Weights of a small multi-label audio tagger: patch size [8, 16].
Rows from block 5, named by matrix and row number. Each number is 128 + 24 x the weight over the matrix's rms, rounded and kept within 0 to 255. All counts start at 0. Numbers have three digits each.
# fc2: token-mixing MLP down (model.blocks.5.mixer.f.fc2.weight, 64x80), inputs 0-79
fc2.0:115096136158116095092090138142086134109158108156140110128111114158094159111158148107094121124125162140076145134122131110164123124134135104136103128127131086105117134106100156145161157130075137085104154123124132112125117156134130151175106197
fc2.1:112121167118119159121138099116167166180170123120141110102112095139125085133083136102101118107156074181159133127114137122151137096107148120076094141129143114114111157111127123108111144077091074160143125116123094097148121141099111129110115111
fc2.2:145131132158122165130172130109098112182103132145145052141172144144151115162120139087126117141115080113140114144115117169124125098145097137124122145141090123151146171182116145135121075125173109103111117117132117078079132133129122086113121110
fc2.3:178125154135114143132151129117166130140103175155154092106167132162149104129127103103097137122179135095179151107124126134109135178143149168111060133114162119086158124120107118112135129146148111152134128111123096157145127142111125137114126078
fc2.4:122114153154136138130126127124098128171106128152137116174116100156156148102119110090131098138088105109165123109112153142100132129120139124108104133157148105105212149161116127154095120139150128091123137107146125144126140139104151160113122079
fc2.5:162145092140131084114135139079103117106128154155159083089119142150143110109101115136139130101102181076117097103078163131117116167158152132111098161155169139155128127151120139108093124136155101091110107134188117119116128135133142127169155133
fc2.6:136089142150129106102129105128133154100119138180182131128086105175149105132127138081138139099110155107138104091112117081144154164136149121131121093134189180112125103088143111130119149135131137131114138132132160148184114114142124141142114119
fc2.7:128099152126159114081179105100128126129098125129143119137117126165133132133109105120128141136121131122158130127071126088153143156131070148140138118112161122168137139133139148123136134109127171134156119070125163155102138137180133118118120091
fc2.8:134164117173173116115142131108121150144123152150149111111133153144153113129098113118121111117175135111132120122103127132133172171132120118100126121138147132134126125114167122124140146111146102148135139098129112118110111139113098134158128126
fc2.9:120138155141132128123132079116126124116128054123155105135152101138171093155108166112098136113120143131142130090125125122136138110100116167102156160149117143132118126151129133143111152131155151137122112125140150117140147158120127147151124144
fc2.10:137135123158163133113132104091136104117122133178132099135189084134157095171107086123147101110118149149109087153134141121139152129151130123132128092108126129127145107160164143127133128118101138113151116123126132140105140127101150131125107131
fc2.11:106154104126106121142108097158127107134148146117108148178160099153104208137153116121155172157158135142104080157168101118125094188173098123164101111082113098092172138144123127122142162146141140100097130114179085102135091119074140124123148116
fc2.12:103128128132105146124154075098125120171148143105095134142169115170101109167121144090068103163142112107121113145124099154141115121118117136103141118159152144134141097150103094128129139126121142129120150113139144103122133153084136119111104129
fc2.13:142147128144128142113172115087140149141109131159127109114130116153115122146076147101142151070144104126135118123103118144154154143162137131130114127124160156124143126152127114111133135111110110131169135137136115114114124141114182125136108126
fc2.14:128103128171153101153086115129133189128134128146177099139129133125181095169140103139102087133111130128102092114140149095117146129089089125146132103103107155100144123149188149118179139125093125123116136101094159117130146142143120093049081087
fc2.15:167130128143103120130152121124130140157095095150142114120101150145137129126148118130120116114119106104123142127115082146158121123118129158134164115142159122142118164110128071124133132121128139142121128121132119125122131147144162128139137132
fc2.16:131058173169156141087141114120141110137143181141140142064110109175146108140082094116111125118121098123120186155115118138123152134121125147117127200138138065107146097110169190115093185120098060078133151099168116126122111165088147122121124162
fc2.17:176135104130128135138116095124132130121097096180159131138093128116130096121124104153102131092104132129130112138115128133141124135117142144122119108122099119121125144142160142124115111123158150141146135104113139126142182170132184123135085131
fc2.18:137092128148128093149139124110153099102119100150146120157130107164107107112117122111051104080094153106124125157119105157075112156102159195095143129115118125131139135148140123070125138112130121081125126163161130113126146152110122103109070122
fc2.19:124116125130145127093163092118107105118128125123133126095129140136137125156086104135156127133127129122134122116106115093157130128115072112128129140104131147165093157110109149138130126105139156139147108093102181151127122116171111134135139117
fc2.20:114121161159169121120137124116128140135131163130153110121131117129128134157113180133100109123144125103138141097123116123122167132102128123117137154138136128132138143105145154137112138132119130122155151124118132142132130160128147119129150131
fc2.21:118185149139123134132156087127117161145097137137120115114129098125109116109082088131108147120115134106116136091125114128154140112133124140117135123143133110127126192127114100127164136131136130128148098133140124127140131165118171134132096146
fc2.22:169136134122124104126143076100104111142117149153181123114128078134156124092115150109088163098122132093115157099116124107132128184143133129108130141141123140118105079097123146116116123114123132130165165132124136131110166144180143135131105115
fc2.23:163140118196123120098157138090124141184147142142155092127150150150154128106060136106131106083131112114132110114094121145149161158123128125104075124143155124149123129093123155125131114099119118135146144085156097114112101124113109114136141112
fc2.24:164125119186169136138147118126132136174153120135135097149128109147174120123133127113117142142149122114150134162130174161129146107171143147129144138143150117136129091137177171131137137136146141131135146121144122117130121161139149130125161134
fc2.25:088095121120101104105133131089093100157116083130134113141123079135112146107120151088100069111107112142109143172081120115129114115090125112092076113113139133110179138150104109102129117096103130133131147136124099137119117146129118115113114086
fc2.26:109105147128158120095144102106113152132105147147136142110134135140128110152134112155127124129098137126111138128095147111135139112121073146120123124179133127157170125133123127132153138095105159139137119084129175143116165131153101110118116125
fc2.27:163101108147122134135180125098138149143108123145170134131118142135148107164094133151122147116099119125109107115143103185112148177133116170092155158153079098169140104126133095124137113092100113158128151138124121129091101155112136099139136155
fc2.28:101122144159136081127110109111115144122144071131154128148122113128156098089120100094079113102073132121142119105113151101149151118130111159120092143147142118110142131117149136117133117098125111153129140164133119142136140157116116138115126119
fc2.29:097115131096100131125124132181150053108121165118139109128121119125100127069151137174130161144190119159124172168144103130122103161141129109165152153106112159125128188085112147147086114149144116122104085164112131180139070094174079125145189126
fc2.30:133131132133121134141153107081144150142115108161157124114113123136126097125126155153101090129137105119108137137129101161112120122089123134087106135156120127142141152132122092098129145115130105134113129135134145097093146141150109086127110150
fc2.31:108117174166115137098187100064140123198093105117124100108095101159117121113099143083117109111085133106154175128065110131174158090126138162140128151157166123162134109096104150142145157096147089130128145124170091125117122162137156097127146138
fc2.32:118129173147143137090173085102125149146130129139119134084145133136122089188142149103117105155124116120088130146116152117145144113132064127125062129155116108148118095151147166157200125090117121102141107100135118076132142135144107053141107145
fc2.33:137112148168179138144122125114118160116145133127116120086134167120196153136107177122142124100117131108141087152117145130138176150139142092106121124145130142125171124151132127112138138113094123166176139112138158119153158132126122137151132130
fc2.34:115104164134129158103115106140102119173136128123124132063144117124137154133116123080137140143114106129174113111115156080176141128134089089130150131121164125102159159123100128177123151090108138155134169099118154119177162131134145158131133084
fc2.35:160095127158132148159151123114186117176103117138144112142147125125146109182104145113083098152118106111150111153120105138103117133128139142089163114103126100122163166179128147076134141090141128146137126131134086121126157138097108100090124096
fc2.36:130128176149135088124144122125133121126144127126132136112103147171128111137142116092125111150085157045077124147099126129129137100116152150122105140137189151143126125129146128121109140158097084063138104129183135076104134161101141114119107159
fc2.37:132090171135139100099133141140123136128112101199144136137122113112097131105136102112102143118093156149108134135124163117146113177140125145178116075094136125118110074110155140107162141120122139114139099142120121116135140122120171123124072137
fc2.38:148093139166112054177145118142166180147125146129134118135135138100139145131106162136117116149108156115094143138111128110118112101155115150124138125090136160168183137130114126078169166095119142123099151111170128117093152123116120071067107153
fc2.39:125106130137154148153162111125151140175116142158146140133098128116143129128146081134136121154121094156177130114131122093154116143132108130106120117119132135153159155134134140125126124068130151187138153118101164185126164077144133123069107069
fc2.40:106137155150164150127152137104128154187101131127142120119167160168165149147112174115135100124121129153110159150127150141173163133109128141108118179157147131172169108154135159145147167082117153152152170141205142120107142139166107109147119162
fc2.41:153082132133127119117148126115118187127140170126177118105141166163138131142124145121127102107138122129121102146117158126148118142098114172104110159123109148135118117125132103112141126114108154123133168110122160099115138184133151126141085128
fc2.42:155116096147143135161166138087141143163117152139133085142144130115146132143113144109097097142121104137112124144135099159136127118131113157104148135125096125153184125144155140101149134065146112158145195129138123130102141148100120087067112129
fc2.43:114114115121077107127121139124097106136091122129120116136132084119122151111142110126104095117131107103096078104126100088103099142104112096104083098111116115104148152120086130106125104121098144118112134102126124094089154129153126104146081099
fc2.44:097103162094093142096161107116134137144130131124128130124128139156085135130105152115125117109113145153131125164128111135147114100141115166125112148150148109148138161157095105158135137107139101114098134169150124137145124141179146144137138145
fc2.45:157167115132146152110178090077109154136085113142158112144086154186153130147098135122144156115113101119190148123117123147133131164125088133112157128147153141149134187161139151131120119142145145116148068128100147120109110141139127103120112064
fc2.46:128113156152107149105155117118111135136116106108130113160138089136138124105115072096133116103119126093176184129086102142126137130108112111136141137128163166130137152130103100140109113139166117118131121099127109146129117164134162125111144071
fc2.47:172135114151145116103127150099138159144150121151150106165159138112124098114113146112097127118138139138079167135104138087180131168117135147132136138136178186147157155097136132113100192087115141143155094156128117085130128146108169131109135150
fc2.48:131122159145175125104145091105131165156134117138137135124109114154158092141094099108106112115132111102125118107082180130154148114130091137123095143140155089142144058138146155125140135100128130131130123133144139099117136151129104129129117115
fc2.49:150126154147134158076128128130092155170111172151139144114143093136116142173110143088094117136105089169079106142153133106177142129122115106111100148139132091147130076135122132209188164068107124113128120129093153076155141143130144128124136166
fc2.50:155099132161147127110144124122130134124102109141161065119130106139145105132110141149111093102109105126105141127112150125121157132089145142154130136090129137134154129115126139130133109114098153116156133174130144152122125142153149100102143130
fc2.51:120125098162128073133109125131139128141154071134140162136109114126118117102134111077080107089103173088112167105078150084155138133121143155145110120121193162117133116088136125076127176085111123154117188154170097163165131161098157146121117130
fc2.52:156107153138127163078112150106054168138100120145147120136183142195116132102119125110130129094085102135129133135136152156144154138131138080111093130159131105124155122124124112187150103170112120100161147136126153128145130129137130163180130146
fc2.53:162124160157143112098113157158147114155161127200207121102124122141127130105141121120147126134113170173117151148089155105158146167152104104148150105123131163100134183123141135136106114122094135141110115135172133121109151119135159121164146142
fc2.54:136120124144134131122148125100115148140079144143142136115149148143122117149115144138125114152096155064090151147127143150092126122138108121113095159170134101168152124173136148142167117121156105094116133143175112055088117128130145097161103168
fc2.55:177122146133139111071121091140092121168146104152157117110120115125168115121108111139161151103166124130079136114126145142176167162113093110111096132103128143176122141107131109166116088092085154128165148113153151111089108135124145148146128162
fc2.56:119098136171100136102143132126138147134106124129148085113149126173134096102104161104149103141135119136152170075110112134135155117082111170113142111150132145151136110095128152135127143122079125120124124106134143119122106161113143095141094114
fc2.57:129132127178167075138150097096123131113081114149128074141162119153150108137120067105127106121107163061141138143092171114113146129135117139097126109101130143117199142188154172095135091140123183088152141081168139167109161147124148095147108086
fc2.58:117112145129119136106134123084035155141079132131136151117100104180145155111119128083113105132100076136114139123152146151135158113122133113095075141167121098142173125136124134167091094149127093100143150153132134131146090153128128140145117140
fc2.59:164127147142160178111124129113150149175095119152174105117138063130140095145077130101087129056156066151129127129122148105155145153116163136120134153121111096100138089104167113118147168083123122171121115150079123124153125155124129158130092113
fc2.60:109093064142134119121128140118126111167178141115108152159130105146071152129121107120147144142169114131129145162164142155122150118188120102142102167093152136122124150103134133131127119145156119095094141141140081103124050092112073114116136133
fc2.61:077128137168194123118133095116129127171129115136092119114147100133134144140129143130101100163062117119135088099108145122128154078141091134119110094173145094150182116191160168119140137104108124133126159104165135100148182099104142132117073116
fc2.62:149109146152145113119130110135127124126159113166170110102148138120139101140129114137094092116108144127128155151121152115129116123076102148100131150129122132144154120164115157125162152126108176122115156110133171116147178123156093117119114142
fc2.63:125098141159122143130124110123091134142105111130155097145124099164169145116128103109139130120112095123184118096116138127118154122130153147103121149134150096107196084155103111158097092192142167112113117115115125166125139137121149151111123055